python train.py --arch="transformer_decoder" --model="autoregressive pixel model" --dataset="small renderings of single solids in any pose" --train_examples=98750 --image_size=16 --horizontal_flip=false --levels_per_channel=4 --vocab_size=65 --width=256 --layers=10 --norm="layernorm" --norm_position="pre" --hidden_act="star_relu" --mlp_ratio=6 --head_dim=32 --fused_qkv=true --bias="all" --qk_norm=true --parallel_block=false --dropout=0.1 --inner_norm=false --positions="sincos" --tie_word_embeddings=true --init="kaiming_normal" --residual_init="scaled_by_depth" --optimizer="normuon" --muon_scale="original" --learning_rate=0.014 --momentum=0.95 --nesterov=true --orthogonalizer="newton_schulz_5" --adamw_lr_other_params=0.0022 --max_steps=9900 --batch_size=64 --epochs=6.4 --lr_schedule="cosine" --final_lr_fraction=0 --warmup_steps=1980 --weight_decay=0.01 --adamw_weight_decay_other_params=0.01
Rows from block 5 of a small autoregressive pixel model, named by matrix and row number. Rows with one number belong to one neuron. Each number is 128 + 24 x the weight over its row's rms, rounded and kept within 0 to 255. All counts start at 0.
After each neuron's rows are labels from the 100 images, of 14976, where the neuron reaches its highest value: "top examples" is what is common among them. Only what is clearly more common there than usual is listed. The data: small renderings of single solids in any pose.
# fc1: MLP up (model.blocks.5.mlp.fc1.weight, 1536x256), inputs 0-85
# fc2: MLP down (model.blocks.5.mlp.fc2.weight, 256x1536, transposed), outputs 0-85

fc1.106 [125 165 145 123  91 109  94 102 132 144 136 117 104 133 137 159 141 183 108 124 162 112 132 129 116 124 122 124  96 101 146 149  95  94 136 136  88 121 161  81  98 100 149  85 146 143 185 129 127 128 147 149 116 123 134 148 149 136 121 191 122 103 102 161 115  91 105  97 153 132 123 149 123 154 166 118 108 135 119 101 141 109 178 191  98 106]
fc2.106 [185 119 138 165 106  82 146 116  49  83 127 142 140 133  67 104 107 122 107 136 137 113 149 122 139 121 145 151 131 127 175 118 147 132 106 137 144 153 109 164 148 152 124 101 100 155 146 132  95 101 135 146 110 123 192 131 119 149 154 143 136  90 154 114 102 184 144 139 103 168 150 116 144 111  95 124 105 102 126 135 119 153 120 112 150 125]
top examples: grey

fc1.673 [115 127 175 137 115 153 153 114 114 119 144  98 148 107 137 125 119 130 127 139 136 124 164 127 139 140 133 135 156 141 102 131  93 119 140 114  81 131  79 167 140 175 109  94 171 102 141  95 143 106  87 125 151 147 117 146 138  90 134 108 163 165 117  65 103 179  95 136 121 136 168 138 121 117 148 107 124 141 116 137 169 111 100 115 144 117]
fc2.673 [125 175  94 122 208 153 160 139 161 141 168 118 128 167  69 158  93 147 151 125  94 134 121 180 157 143 159 108  91 113 136 118 157 101 103 177 137 118 145 125 125 125 140 116 119 131 136 122 118 162 116 123  98 104 147  80 100 137 140 131  90 138  81 129 147 101 137 121 122 139 134 155 143 106 122 116 103 117 146 125 102 112 138 111 115 139]
top examples: metallic; pink

fc1.286 [136 149 148 117 139 148 144 133 127 126 135 115 136 129 155 162 149 156 115 119 146 140  69 177 135 135 160 112 127 123 149 125 145  78 145 101 109 171 164  98 125 128  78 167 125 120 110 132  78 145 128 174 102 166 138 127 112 161 122 115 118 148 131 122 136 116 123 130 151 175 133 101  84 129 110 120 104  78 139 144 133 135 145  84 170  99]
fc2.286 [117 101  64 164 112 139 127 153 135 117 146 149  97 131 145 118 157 148 158 103 113 160 167 152 127  74 111 103 141  84 131 102 129 128  77 182 130  93 134 154 116 165 169 108  91 126 159 147 132  87 100  93 117 108 117 134 167 129 115 135 113 124 108 175 141 130 136 157 114 106 131 174 154  95 173 128 105 128 114 103 135 129 137 157 112 128]
top examples: yellow

fc1.729 [160 112 102 121 120 140 101 148 123 131 130 130 138 118 121 132 146 168 149 108 190  91  92 119  62 145 155 116 128 135 111 109 105 173 117 131 150 124 128 123 120 122 146 111  99 153 136 144 130 141 132 165 133 113 131 140 118 124 123 166 121 131 127 142 176 104 112 141 116 104 125 112 122 120 191 150 142 122 119 120  81 125 184 136 136 151]
fc2.729 [127 131 106 168 131 121 118 169 124  99 166 108  93 108 101 111 106 113 149 103 124 122 177  86 141 158 148 149 133 143  87 102 135 106 119 128 138 108 138 115 158 119 141 157 114 119 128 129 121 104 124  96 124 125 115  86  83 138 143 118  94 126  69  97 134 118 138 113 134 105 124 156 162 129 127 153 106 139 124 112 166  96 104 107 120 105]
top examples: green

fc1.552 [144 148  94 151 105 104 106  89 152 144 111  95 150 108 126 118 137 113 103 109  56 169 127 133 119  95 155 117 141 161  80 118 111 110 119  98 141 115 125 141  93 161 124 115 116 106 113 127 116 124 127 130 124 112 102 123 139 133 130 130 144 158 124 114 149 173 153  95 146 118 139 158 139 153 129 196 129 136 129  95  99 156 146 157 134  99]
fc2.552 [108 132 128 102 164 135 110 151 108 108 114 141  88 149 159 155 109 116 145 132 175  96 129 121 148 171 147 155  97  81 150 100 121 146 133 165 110 149 110  97 153 129 114 146 148 127 119 161 128 121 132 142 139 129 130 129 109 141 108 142 134  86 114 147 127 131 111 130 112 122 127 146 120 137 144 119 106 143 154 155 148 109 131 117 142 163]
top examples: yellow

fc1.0 [143 127 133 112 168 155  84 118 121 123 117 129 136  97 135 102 155 121 149 133 122  87 141  91 110 135 122 129 143 122 129  98 166 108  59 112 154 193  91 119 114 153 105 125 136 147 104 163 151 121 140 130 145 100 152  96 143  98 132 154 143 126 170 130 113  99 144 117 140 138 101 170 157 136 117 121 157 135 132 128  97 162 110 143 144 191]
fc2.0 [105 121 130 112 164 128 146 121 146 162 103 107  98 189 122 161 125 130 104 126 114 142 182 129 147 123 115 114 149  92 156 130 143 139 145 149  68  77 141 148 134 135 138 118 136 173 112 109 107 143 139 145 149 122 132 102 147 157  88 104 123 126 140 120 170 145 134  94 106 117 172  93 114  89 119 110 131  98 124 135 115 116 137  94 161 127]
top examples: yellow; white

fc1.512 [ 95 134  95 127 132 118 198 104 161 107 142 131  82 119 106 170 121 136  99  80 158  87 145 125 146  80 126 125  80 126 133 134 139 123 106 168 156  90  93 153 117 138 156  52 117 122 151 117  84 127 181 117 167 124  76 154 123 139 126 107 139 164 116 126 151 142 147 151 131 116 131 160 132 134 126 160  98 146 109 104  89 140 158 181 109 132]
fc2.512 [150 140 142 133 123 137 140 129 122 110 110 153 166 133 152 151 118 169 127 150  92 132 110 131 126 150 120 148 187  98 130 141 127 154 141  91 116 161 137 115 131 142  91 172 205 114 115 116 129 122  71 147 124  92 136 115 112 140 131 151 145 119 183 158  74 106 105 144 106 174 124 124 116 136 147  97 107 117 126 151 164 166 153 102 143 153]
top examples: blue

fc1.622 [138 144 159 121 142 140 150 134 170 158 101 126 151 138 155 110  89 161 150 154 109  91 153 159 178 128  88  99 106 122 138 101 134 135 126 100 164 147 100 162 114 127 104 168 101 137  91 143 128 142 115 123 143 119 109 156 126 108 158 111 126 174 128 131 123 135 122 142 114 122  99 125 100 142 150 129 159 120 106 115 149 201 122 135 105 104]
fc2.622 [182 131 131 101 148 139 137 116 105  98 111 158 157 120 114 133 159 113 151 100 197 114 150 102 128 159 132 156 133 120 117 176 107 124  71 142 112 124 135 145  96 134 172 103 132 135 158 130 119 102 139 109 126 153 155 148 120 144 176 142 119 100 113 116 116 171 110 111 141 129 117 134 111 122 141 128 157 128 157  99 115 126 109 144 115 118]
top examples: orange

fc1.128 [101 147 128 148 151 135 123 106  89 178 105 116  98 157 138 141 203 149  76 111 166 156 113 135 118  75 135 183 120 108 134 127 140 130 147 136  78 116  89 130 126  66  98 138  99 156 145 125 156 104 195 175 116 147  95 118 132 131 118 125  90 117 114  89 121 109 152 105 134 155 141 147 136 152 137 142 130 132 167 155 136 130 109 140 108  96]
fc2.128 [150  88 121  71  97 126 137 164 143 108 136 141 139  88 129 134 113 124 147 145 115  84 127 156 124  99 115  72 115 125 111 114 117 126 121 101 165 109 153 121 132 149 129  87 153 139 131 116 152 165  76 102 156 126 124 119  98 153 152 131 145 107 160 151 150 146 101 149 130 112  88 147 157 115 116 115 102 114 126 109  81 164 136 123 120 214]
top examples: green

fc1.576 [ 90 148 149 111 117 180 121 115 130 122 138 135 149 161 118 131 160 108 157 158 140 119 123 150  90 150 153  83  92 101 146 137  73  96 135 106 134 136 157 115 153 125 140 144 116 170  79 140 157 110 143 114 101 177 132 106 128 136 135 107 103  76 119 142 135 131 107 132 148 119  90 113 131 146 159 132 148 104 135 158 129 134 123  88 153 104]
fc2.576 [150  78 141 149 124  89 153 126  87 121  90 106 139  69 120 100 110 146 132 114 117 140 125 120 134 118 129 154 149 130 111 106 132 134 129 131 137 107 134 125 112 153 118 118 181  97 205 133 144 135 106 138 132 126 119 145 123 126 120 152 132 173 146 112 115 139 133  99 100 168 146 123 113 117 103 157 107 139 130 100 104 130 138 198  93 165]
top examples: white

fc1.25 [165 127 130 147 125 116 116 135 113 128  80 136 135 161 160 110 140 109 104  92 132 144 107 121 151 189 170 117 116 141  97 147 128 145 153 132 169 122 144 115 159 119 156 123 109 140 132 145 130 137  91  89 121 167  99 121 114 109 143 160  67 110 127 106 112 131 136  87 157 153 164 120 150 141 144 123 120 128 130 110 126 139 104 133 136 149]
fc2.25 [117 123 148 122 135 119 135 148 119 161 126 109 130 117 109 138  97 139 151 128 148 137  89 102 138  97  84 119 160 106 120 111 140 125 130  94 116 170  95 154 113 165 113 160 165 111 110 120 133 144  94 135 116 157 115 141 152  95 148 107 151 107 172 133  85 145 144 108 118 137  89 127 129  99 119 103 120 142  87 111 136 185 112 140  89 124]
top examples: white; grey

fc1.308 [140 159 117  79 167 126 129 111  85 134 136  74 129 136  90  95 144 132 103 124  97 103 175 174 140 121 157 122  97 160 137 116  94 105 130  83 115 103 112 184 109 124 134 135 134 153  69 167 140 163 180 124 112 102 156 104 120 159 154 117 120 165 100 113 110 160 142  97 124 137  56 100 131 119  88 134 118 110 146 132 125 114 140 128 149 123]
fc2.308 [ 90 117 163 150  56 120  78 132 160 170 120 176 128 100 137 145  89 123 129 115 152 158  85 112 143 144 110 142 145 152 112 156 158 145 111 136  78 144 120 116 145 141  99 132 134  82 171  88 117 136 146 105 147 160 129 145 129 136 131 122 122 140  87 134 106 134 105 149 155 183 136 144 137 124 170 151 142 128 131 132 131 137 115 145 104 128]
top examples: green; white

fc1.323 [177 140 111 160 139 153 102 112 167  84 161 127 128 135 146 132 147 165 148 105 136 117 144 111 125 147 160 165 131 148 142 148 115  77 139 122 123 137 155 146  89 106 146 123 136 159 138 121 151 149 129 121 177 175 145 154 152 121 115  90 167  97 114 112 101 136 107 127  78 109 112  88 105 110 135 143 105 159 138 105 111 128  99 143 132 112]
fc2.323 [111 116 140 123 126  91 117 120 117 131 113 138 100 132 120 107 140 129 137 124 113 179 119 119 101 111 123 150 120 110  73 160 109 153 123 124 107 129 143 113 109 117 158 100 154 123 135 158 106 112 136 117  80 136 112 152 120 130 131 109  96 172 103  87 137 120 134 133  98 177 128 137 136 131 109 112  90 130  91 129 118 105 144 144 162 155]
top examples: orange; brown

fc1.363 [124 155 145 113 101 116 121 118 105 118 140 115 104 155 139 111 141 112 123 138 145 125 101 100 167 133 111 130 105 165  92  99 159 118 117 140 102  96 110 139 144  95 148 100 126 124 149  81 116 137 114  67 105 112  82 127 128 125 137  91 110 107 107 133 161 117 154 186  85 137 110 181  75 139 101 160  92 114  93 108 154 157  98 126 112  84]
fc2.363 [128 117 109 169 139 124 125 141 132 123 106 144 124 108 105 123 143 173 149 182 111 150 172 151 107 158 147 114 113 132 135 134 104 164 161 144 139 128 165 155 165 150 156 139 136 104 166 154 108 112 116 179 153 112 130 124  99 131 158 155 144 127 128 151 109 164 111 140 143  97 139 122 132 107  99 121 111 141 101 136  90 139 181 125  95 137]
top examples: orange

fc1.199 [143 146 152 147  85 135 140  98 226 127 136 135 142 146 113 113 154 110 112 116  94 123 131 130 129  96 125 123  91 133 147 110 116 152 153  89 146 112 122  90 131 126 171 112 102 186 134  89 137 123 114  98  96 107 140 139 126 123 124 143 126 141  96 136 118 144 150  88 106 145 137  99 117 149 114 134 128 170  85 167 160 129 161 151 151 126]
fc2.199 [128 104 133 177 148  68  96  69  92 154 107 146  85 115 107 140 120 186 115 123 136 130 157 155 151 128 159 120 140 124 130 135 144 128 139 133 137 169 117 123 123 143  99 108 147  88 106 138 112 161 168 146  75 132 129 123 128 169 121 127 181  73 142 120 151 124 143 177 122 104 125 178 130 165 127 129 129  64  94 128 150 123  91  92 109 147]
top examples: grey

fc1.314 [ 94  99 154 134 125  89 139  85 150 124 156 113 107 126 151 124 115  98 103 127 103  75 213 162 170 114 131 138 110 108 166 125 126 160 147 114 160 159 105 118 119  99 144 160 138  92 126 103  62 145 147 100  76 157  99 124 126 136 109 141 146 135 142 127 136 120 150  88 156 135 109 168 137 129 155 147 130 148 101 149 165 153  97  85 162 102]
fc2.314 [161 143  86 137 129 137 132 109  99 105 109  86 117 101 120 105 127 148 113 156 111 106  99 125 125 126 137 115 142 132 159 151 115 113  99 102 120  96 127 103 157 119  94 158 138 129 133 158 149 129 107 169 146 129 133 147 141 102 113 101  93  85  90 112 142 124 108 116 116 125 118 117 127 120 129  99 165 139 138 129 158 140 118 156 144 166]
top examples: white

fc1.87 [110  75 159 119 166 108 132 157  92 115 160 148 114 116 133 123  56 116 142 144 139 150 177  62 133 123 136 128 180 160 136  94 147 123  93 177 142 146 162 108 106 132  78 115 131 120  94 110 145 186 116 126 141 101 136 115 136 141 151 110 111 132 145 101 124 169 149 105 160 116  82  90 154 137 158 124 180 102 126 101 125 183 150 111 172 146]
fc2.87 [ 98 139 136 108 137 127 119 101 113  91 112 139 110  91 130 150 117 108 100 153 134 119 104 116 143 137 114  81 136 130  87 155 128 113 119 119 149 124 124  80 152 127 137 163  90 128 124  93 158 143 152 144 104 135 134 180 117  71 188 100 114 120 130 126 127 133 169 120 135  81 167 147 133 120 104  88 105 144 183 158 165 140 137 152 114 138]
top examples: pink

fc1.86 [155 121 111 146 150 121 142 120 128 116 133 182 161 142 127 155 165 141 127 161 138  87 133 124 112 134 121  97 138 144 163 152 132 125 147  97 122 103  94 117 154 139 107 146  91  97 160 101 117 180  99 100 118 152 125  86 106 134 128 134 113 128 141 148 122 151 149 101 120  93  76 149 106 135 140 145 137 146 136  91 101  90 141 114 124 112]
fc2.86 [138 100 128 140 174 151 128 149 131 127 147 103 151 119  80 166 128 125 130  91 139 102 121 181  61 147 136 122 124 102 167  93 141 135 120 151 129  84 110 127 136  94 117 136 119 131 119 106 150 115 139 109  61 114 114 102 113 163 123 168 140 156 164 123 114 172 131 143 151 140 127 129 118 144 156 130 139 122 148 100 121 121 106 119 139 129]
top examples: pink

fc1.519 [107 104 105 131 112 125 176  92 135  90 117 125 109 128 127 126 115 145 130  93 166 125 103 181 144 123 155 104 101 107 107 140 161  99 145 149 143 121 126  87 137 133  62 175 165 110 179 109 153 150 116 166  95 114 155 111 170  90 124 213  86 114 119 122 118 115 111 137 145 135 127  96 173 130 139 148 125 119 121 136 151 136 127 140 150 148]
fc2.519 [132 176 114 114 126 117  93 133 151 112  96 132 117 118 131 113 143 107 114 151  85 167 147 103 132 109 134 128 148 110 141 147 110  94 139 150 144 149 107 157 122  98 142  78 135 166 151  90 129 143 131  97 158 131  96 168 104 170 158  98 156 171 127 183 131 117 114 140 158 113 166 135  86 114 135 133 120 135 116 145 128 133 154 107 105 126]
top examples: blue

fc1.51 [ 79 126 171  60  81 127 169 105 121 140 109 167  88 153 155 153 133 131 147 171 138 106 120 108 120 137 146 150 116 140 134 144 101 117 141 126 108 109 118 101 133 158 155 125 111 131 154 141 123 155 173 146 116 103 135 140 128 165 106 144 108 105 160 193 135 142 112 129 150 151 167 161 141 150 120 139 143 141  93 112  98 123 182 157 153 114]
fc2.51 [114  98 135 179  98 141 120 129 130 128 112 105 149  60 106 100 162 121  74 119 105 160  96 127 116  97 162 121 144  93 120  87  92 122 138 124 162 124 131 145 147 117 127 175 131 123 161  74 112  96  98 105 113 119 114 115 133 132 170 128 133 129 130 113 124 159 135 143 119 135 127  93 123  94 136 130 103  84 148 144 166 126  99 131 106 143]
top examples: orange

fc1.545 [132 137 123 140 111 109  84 163  91 130 111 135 124 114 129 118 123 135 146 108 144 106 139 120 115 140 157 168 165 148 135 156 146 163 105 137 164 167 113 133 143 125 127  93 112 129 110 122 138 154 126 130  90 106 128 147 100 127 127 120 122 148 107 117 121 133 114  85 110 121 148 161 110 101 168 135 101 152 118  99  97 108 108 141 133 125]
fc2.545 [150 130 138 128 142 150 153 127 125 119 132 123 134 130 105 141 132 127 138 148 105 103  99 147 135 136 102 138 175 128 119  92 114 106  85 112 109 121 109 127  78 136 123 197 126 135 108 126 145 129 130 139 113 147 146 138 137 155 125 133  79 129  91 158  93  88 154 105 123 110 131 149 152 120 103 126 166 141 194 132 160 133  75 157 135 109]
top examples: green

fc1.328 [148  94 111 116 110 158 124 106 124 138 156 115 165 132 124 106 112 132 180 129 182 121 132  85 131 106 175  74 134 125 150 134 103 110 104  86 162 177 116 104 114 157 123  82 154 139 117 136 158 162  81 126 110 156 128  88 119 113 130 127 184 162 139 155 116 113 187 115 133  88  95 134 111 123 102 148 130 126 127  88 145 139  91 153 143 162]
fc2.328 [ 92 124 102 159 103 123 110 150 130  99 144 110 106  98 124 103 111 122 190 121 103 132 142 124  83 134  91 110  82  98 101 132 120 103 145 132 148 101  88 136 148 129 118 108 113  96 107 140 170 153 139 110 102 123 125 138 104 135 119 169 126 115  92 156 136 140 143  84 101 129 135 130 154 131 127  71 121 120 108 152 116  93 143 127 129 121]
top examples: metallic; sphere; purple

fc1.30 [153 117 120 109 114  98 158 127 147 141 132 107 101 121  95 157 120 102 159  90 142 108 124 108  46 152 142 121 139 153 154 151 132 132 156 141  76 134 116 149  93 126 112 123 131 143 169 122  90 144 128 105 123 145 136 125 105  98 115 143 118 140 151 126 141 163  68 160 122 103 162 157 142 143 123 123 123 125 118 122 111 130 108  93 122 145]
fc2.30 [103 117 138 134 124 107 124 169 129 132 103 123 154 117 134 118 150 126 109 125 110  90 123 169 139 109 126 145 135 102 122  93 127 133 121 109 103  95 134  77 154  87 126 111  87 129 135 128 171 117  96 145 112  80 115 133 135  70 122  94 141 113 152 136 133 114 174  97 155 151 123 152 142 108 149 133 100 123 133  88 147 124 125 161 121 173]
top examples: white

fc1.482 [136 128 137 139 130 104 130 139 118 150  60 168 151 127 145 121 161 160  84 118 122 127 126  91 138 146 180 174 133 158 122 107 118 116 114 128  83 133 123  88 138 150 128 177 129 163 158 104 108 151 107 150 154  83 132  70 110 112 138 114 147 158 161 123  89 134 148 114 125 152 127 135 153  75 136 178 120 127 159 181 140 136 133 121 123 170]
fc2.482 [118 105 150 129 124 110 113 109 124  73 121  98 147 151 107 121 160 124 159  92 116  78 141 147 151 131  97 164 106  88 120 120  81  78 101 105 152 144 114 108  96 102 155 126 138 159  92 113 128 137 141 170 156 160 128 153 151 114 119 131 122 123 160 181 132 141 107 161 160 115 121 136 122 146  63 147 129 122  90 134 103 137 152 120 112 133]
top examples: orange

fc1.499 [165 159 115 125 113 116  90 130 139 129 128 111 126 139 121 116 142 104  87 111 144 147 138 125 119 135 139 105 120 142 119 127 109 147 115 170 153 118 115 112 149 136 136 145 144  90 133 151 163 145 148  81 101 130 140 144  90 118 125 167 143 137 194  94 137 108 135 112  88 132 107 130  85 154 146 136  92 126 103 182 144 142 197 118  93 121]
fc2.499 [101 151 149  95 144 104 147  67 119  66 121 169 128  75 142 146 132 124  90 123 134 157 128 110 139 150 146 129 174 138 134 135 155 161 128 112 157 140 152  98 132 122 136 138 158 115 158 126 106 126  95 149 152 123 119 120 136 154 117 112 137 113  85 161 134 170 143 112 115  93 150 129  87 162 148 141 139 115 153  84 137 107 109  73 142 138]
top examples: orange; yellow

fc1.158 [123 109 116 147 134 172  97 130 176 113 117 143 113 132 103 165  77 145 130 179 136 140 115 143 155 102 122 102  99 173 145 115 128 106 126 148 128 147 151 124 162 173 145 147 107 150  95 141 107 141 159 118 102 124  72 138 117 141 136 103 153 142 105 149 132 122 128 154 185  99 106  89 124 146  91 115 143 130 143 111 113 101 159  97 144 143]
fc2.158 [ 84 125 149 129  90 164 122 129 180 131 144 113 116 136 112  87 166 133 143 144 160 120 109 143 150 145 126 109 116 132 122 111 164 174 112 118 117 142  96 158 112 121 152 130 116 159  83 152 123 113 106 135 118 140 136  26 153 103 163 141 174 151  71 131 103 120 128 138 126 116 160  84 131 164 116 136 148 142 149 129 165 112 114 105 157 100]
top examples: blue

fc1.722 [117 152 117  98 129 101 128 116 164  64 122 172  88 128 153  89  91 113 110 132 158  96 153 148  94 112 162 132 120 133 149 156 132 105 115 117 122 142 139 118 141  87 136 112 159 109 162 128 157 124 149 151 118 102 132 149 108 125 174 109 140 103  98 172 150 150 143 114 147 130 136 152  84 125 173 144 119 139 112 122 145 127  92 155 166 143]
fc2.722 [109 126  98 145 128 134 121 100  69 113 108  83 145 139 166  97 132 110 126 137 152 130 117 149 177 154 124 140 126 140 103 130  90 136 160 135 179 173 106 133 116 139 142 130 120 129  95 125  86 151  78  94 122 162 121 120 119 139 172 104 107 121 158 120 115 132 155 108 119 139 141 131 148 147 101 143 163 117 122 156 118 117 138 127 167 121]
top examples: green

fc1.414 [ 90 144  88 174  77 131 172 128 158  97 115 145  96 110 138 122 154 121  82 116 172 181 108 114 131  94 111 130 123 104 115 114 169  95 111 133 116 157 169 159 130 102 143 104 100 158 148 145 131  92 127 155 147 169 136 164 150 153 132 151 101 128 108 124 175 115 145 142 103 128 135 162 150 134 112 143 129  95 120 139  87 127 159 118 104 154]
fc2.414 [169  74 164 105 147 130 111 136  96  73 113 105 151 115 120 119 113 144 185 139 105  97 139 151 151 144 128 123 133 117 107  80 119 166 145 123 124 111  92 106 106 169 145 161 171 126 115 129 136 124 103 129 155 124  96 112 121 144  97 133 152 111 154 124 147 117 131 146 125 116 101 134 115  96  96 116 133 105 127 151 106 171 164 136 130 183]
top examples: yellow

fc1.169 [ 91 117  76 177  90 144 144 119 121  98 134  80 114 141 139 132 125 149 158 128 100 125 136 174 166  67 105 105 124 121 154 152 135 114 129 133 139 115 111 124 126  72 149 140 172 114 177  99  75  90 149  85 111 155 138 149  86 107 146 129 104 151 150 151  97 128 123 127 133 139 124 125 130 122 123 130 118  91  93 164 113 133 145  76  87 125]
fc2.169 [151 110 134 109 156  71 126 148 132 177 130 160 125 102  79 143 132 109 108 126  96  92 131  67 115 119 144 154 102  96 114 112  90 123 114 116 153 149 126 141 120 194  86 104 101 160 154 125 181 150 101 168 141 138 108 109 152 173 143  98 159 124 144 116 146 112 123 140 153 126 143 155 149 110 126 119  90 133 148  89 151 133 121 164 127 137]
top examples: blue

fc1.9 [164 142 133 141 103 103 114 114 125 172 121 145 148 111 179 102 113 109 154  90 141 144  95  87 134 143 155  99 132 119 121 141 207 116 124 148  86 123 162 126 142 104 101 139 139 144 102 131 168 114 111 119 139 107 133 118 151 143 152 150 124 131 138 141 107 124 145  84 136 117 144 135 124 115 183 157 112 158 149 101 140  99 151 203 136 145]
fc2.9 [ 83  92 103 131 127 167  87 139 150 149 144 118 109 103  86 152 145 114  97 164 100 120 144 135  84 132 141 148 116 127 153 172 108 131 129 147 137 121 118  97 124 171 131 109  61 132 114 124  95 154 137  99 133 127 161 140 112 131 135 114 125 108 131 102 148  92 108 160 132  82  98 128 112 151  75  85 127  83 125 155 133  73 159 102 106 118]
top examples: yellow

fc1.366 [115 127 122  92  96 109 154 136 174 142 120 137 106 146 154 121 132 145 148 132  90 117 120 116 114 128 114 146 138 120 118 148 153 146 138 143 170 150 127 120 154 107 147 125 105 159 136 133 135 111 133 161 135  92 122 144 127 139 125  97 157 135 142 137 140 141 148 145 146 162 148 104 154 131  92 174 130 138 144 132  92 131  76 170 134  95]
fc2.366 [152 134 143 147 142 131 122 138  82 121 129 119 120 133 120 135 155 129 131 141 122 129 163 122 164 147 155 140 130  95 146 109  77 104 133  92 137 133 103 129 110  98 153  97  81  58 146 134 149 120 123 179 105 159 102 120 128 131 175 111 154 155 129 104 148 174  98 138 116 104 111 157 104 144 141 152 120  84  84 139 116 133 124  83 115 173]
top examples: green; yellow

fc1.157 [133 134 125 153 132 132 124 113 159 137 100 134 136 158 102 148  93 109  94 110 135 129 162  91 124 147  89 115 134 177  71 154 191 139  76 101  98 152 149  87 102 136 130 134 164 164 158  99 127 138 152 106 132 146 124 134 155 128 120  82 135 102 147 171  95 101 128 145 107  56 112 126 152 131  99  91 134 162 113  96  77 136 181 151  80 133]
fc2.157 [119 171 139 111 131 146 104 120 120 127 140 113 146 121 112 129 113 161 154 122 132 131 163 111 150  84 111 126  90  84 133 143 118 146 168 105 115 102 121 138 166 152 123 125 102 112 112 140 121  76 133 121 115 126 111 157 145 102 143 102  92 136 135 103 117 134 107 133 141 125  95 147 154 120 152 115 142 148  80  99 184 102 120 130 139 113]
top examples: orange; red

fc1.304 [128  91 119 169 131 105 113 106 122 130 113 168 148 126 152  77 125 108  71 146 147 139 116  81 145  88 102 132 147 144 139 141 167 121 136 111 111 116 143 120 177 120  82 155 144 129 106 117 144 101 145 116  91 130 124 139 139 122 146 132 117 125 112 145 122 124 100 114 154 136  74 156 132 135 115 132 127 110  93 125 105 136 103 103 118 101]
fc2.304 [136 152 138 133 114 114 132 151 100 183 143 110 120 107  87 128 130 129 171 132 144  45 149 125 102 147 120 121 151  96 116 147 126 142 138 111 144 150 134 133 109 115 148 106  96 102 162 157  97 158 157 171 145 121 133 153  83 108 134 107 150 131 160  93 161 140 158 134 135  96 150 122  87  98 138 120 144  92 151 130  98 131 155 129 145 206]
top examples: yellow

fc1.114 [135 154 125  98 161  84 146  58 138 126 112 125  78 147 153 100 164 174 108  96 177 101 124 119 113 125 115 134 119 111 137 134 107  97 110 119 122 103 125 150  97 125 129 105 111 147 164  98  99  68  80 150 104 129 102 147 151 119 136 107 163 118 130 129 153 100 114 137 172  96 108 168 124 120 136 170 113  99 137 136 142 165 100 179 123 183]
fc2.114 [ 93 123 133 109 150 151 126 124 134 132 137 155 113 133 120 147 158 175 128 112 134 113 140 113 136 124 149 129 125 150 105 146 165 113 151 106 116 151 140 106 169  98 104 133 141 140  97 144 134 132 131 116  80 117 145 138 139 125 124  92 108 133  47 111 135 157 122 171 147 101 122 171 140 133 134 153 150 159  97  98 173 121 124 142 154 116]
top examples: white

fc1.641 [109 156 127 133 115 124 134 151 110 176 129 125  92 159 139 163 115 126 135 130 153 146 126 119 121 151 149 147  79 129 110 185 136 139 134 113  65 122 124 121  92 120 104 135 137 140 132 123 110 113  95 152 157 143 158 108 115 121 109 160 113  88 147 103 151 131 117 165 158 116 118 136 110 102 117  90 164 133 152 132 153 153 170 155 148 125]
fc2.641 [133 137 107 105  95 113 143 138 142 128  92 139 143 152 165 125 134  90 159 135 125 131 136 148 109 115 147 116 201 132 150 119  58  88 146 133 135 117 153 132 152  92 144 121 173 129 123 115 157 160 107 105 114  97 101 157 129 109 125 107 129 134 128 111 112 151 147  90 107 138 156 155 123 111 114 156 108 104 125 117  76 103 137 107 104 102]
top examples: yellow